config.toml
dataset = "pixel-art sprites of 400 made-up characters on tiled backdrops"
image_size = 32
crop_scale_min = 1
horizontal_flip = false
rotation_deg = 5
cutout = 0.4
encoder_depths = [6, 6, 6]
encoder_stem = "deep"
decoder_norm = "batchnorm"
decoder_blocks_per_level = 2
init = "orthogonal"
residual_init = "none"
optimizer = "adamw"
steps = 3500
lr_schedule = "step"
Rows from block 2 of the encoder, named by matrix and row number. Each number is 500 + 25 x the weight over the matrix's rms, rounded and kept within 0 to 999. All counts start at 0. Numbers have three digits each.
# b10: branch 1 pointwise conv (encoder.blocks.2.b1.0.weight, 24x96x1x1), inputs 0-95
b10.0:469510502544492535460491506449531485478491480447506476496519475473552525495495509452476447488522529512470550515524502499501522479469499530502515492522480498486498541498503475503507439542502506490477493474524493481504505522508537456506502481482475490482476493505506475521467532516507483541
b10.1:448515561513481500470462508529522485469535447552516492526452507490452488524491475488463482501509524509530521485528478533526479489511504499522528526519506510454525478503527467530512496479525499490496494494514501495517495480505457503485460522518515465502511478498453469519508506484500494501
b10.2:515489497475520512502493500518424469488518497487492540492554528507426453496509484487493507547468498543486496456505501445513531483504436488478489495491471540501480517481472466527541510495470500497500460538505528544504496516481460499480505502498491486491523531520511474470491486476497488490
b10.3:507499478520483508522511451522490433497531550527487470496512538572540496497459509534494513540543538478529506489519481512478528457513480513495511507512502509500485497504502511458473509507519496493487510487508497520514459472512519511488439475466539460495481513517503500514459489507481496512
b10.4:519532480518550534445519591499455523461478510494469496503515492436468486526515497520518511467505526468505490443451475500493510521525490493511514475503476526525498504486518529518558525537498487493529531485515478520500473492497493512487481465482516484532529504463471468480507518492514456516
b10.5:531474527528452481493514515492443515539517488474535505454562507487491497506527480505485489509454515482518481529497506534472511531516468482500504445501490468514535451509445499478502522516509488501493474495492524484505491497486491519478493494526527506479560548477505503476470505525500486517
b10.6:521493481498501485504487466528490491523583549532497497521516477545526533517492485508468484493536500479476496517489514500510509505497520558506545536524497500459476476528502511455514501507497500510516492460519449475507424496480539505492474517522487444484498515497535488509502519505486511483
b10.7:467493498488507479557530507492495554489433456545531513527516502478536501526502503463526498522494538481505501504467487539511507457485485508500504513488497502506523497486486462490513462497502446501462486465451461523526498459537510479520472474507489506476473514483475494499528487506476494509
b10.8:497469494503546476528522466505484495519526530484434474480544495484554550497488547514537495500479494476465497515489474493498508500466489505475507476502487522511500505519489522481461499492521482509510504522510464479512439512501471482515456513510509474521490488531480515524535480462480472526
b10.9:476495510457578525424469531468500522450490443494510517524516500493518527503514585493537496477505535494517531475499504504534526500520486467481517477506522478494504486524477531487495493454519519535517505475479485486508490486503493501492499494500489509499493500517496519498472524530501510505
b10.10:505498457492495533508474461477514491455465459558509508519536511459456481486536522518513525513482510452474520507515476457525482502506523517481489506469489508498476523494456478436464474460509428480511517473475437499479507521515496493482473484500500519500510479526493509461498520500538498490
b10.11:473499478511555512413518510508482486412509515505490477513466493508515462500501540525448494528478502492529496498487544522488510527514506499530534482495505489499487495500512531484530512559524495491486521482537475459525440476502486519505462500519490492501491507475467484519481520509507492461
b10.12:486519457493506471478528515507521522492454453458475513529497483461430495515489496502575496441479512485509522498518486513505519494509485502456507480499478509507514515502532511481498495463482482483479487480490490470478480486475519508418493476515536482481517474525497525476502508530503518476
b10.13:524488479510478515523524468519529467470474494461493448485481444458487538473427478513521489483487498530477503483487452505506523482492515510534487518507531463472473492492531462513501509515490515538508462496480498517510499490456498531495480494502520523475506484526505480505523482512517541464
b10.14:482532543514478471486472540502483482442515537495492474528492480553482483480528480482486495475487502460559517504487494455499539550523534490495535483496465468489499442474460526503488514536486536472500514501483490509499490524474482507480439479510500508495515525523468453487508502467458448525
b10.15:513469493524497542485450470531458523501432528527470474526544521517549521484506530551501527497493475490503527512463456532480486449532498517532490502508481504483479441473501492450514503501457523472532491516499504512480500521492517516496514524496504521504510510530519524537464525478483482482
b10.16:507485537471493520532528478500467468488526487491523552470519514531476542550502472436485489518514445543470480513504501522445459498474482523479465449541506498527490502523496522527468528513488476482484477502511503502474514486512486485513476538486512492525508476479464469510496487484501516525
b10.17:485488545489501504511502505558438523504494424476510526487512521515507480478529468499516545520525466470490474511505518478498503513511542491518506463497490492509534499503486524480446503477468552513504519527512512484509504490449470518493493505516556497488520514510476505465488484467518501463
b10.18:478490518512488487446490516473478512529476504496514395512561573485518472512545500511490502503502498470509518544480475496548530500504504513484501513518432466475503530503527520481538537488493532506477507510517481496500483495494530499470517510491503486497500529479460457533468512537508477510
b10.19:509520456519515450446481526478495520435508504506491510513499490521528482462522547486497475448465480496472471477500492501471486504497506489466495461495502471499478470422479529524487462435550492501509490484502469449518507469452516511464499485479529515472509511535518465492532506487523500477
b10.20:485504592496523506462494541530512477467554505468474486506541480496494506490481490511502487504479540510516476509499480491475528482510510493489509454508528537510462473505477476487508479522509518505459530525509470459486513495534525491486486466483466480498471478487499458499502522430515520489
b10.21:455495498486547514469495578445507504486486435503493536495490470461443471489517525541525471533499517529526546512491486492499477510509504519487514499505484489530503489519498527465503504496512508506479489510510479483501443475511504504489474475491518478503533513499486469494494500514450472508
b10.22:498516511477539500508489494470495556497531507530519486547429476506485517478468496501515459464490499536487525553523505503478461469521504499467524503517548489506516490501467564542490477511464492510505500531476519516524520505542488481494551473532487519498507544524477518501509514482511455483
b10.23:571505491476512503525511488493499482552512502489455477516520439501540544482494521508509517532480482469495499539463503537502505497515498489495489478496505498534502509510513540494488484520521501480546511503498469519494436446503495519490456515496507458493512462517510470562486479533512497516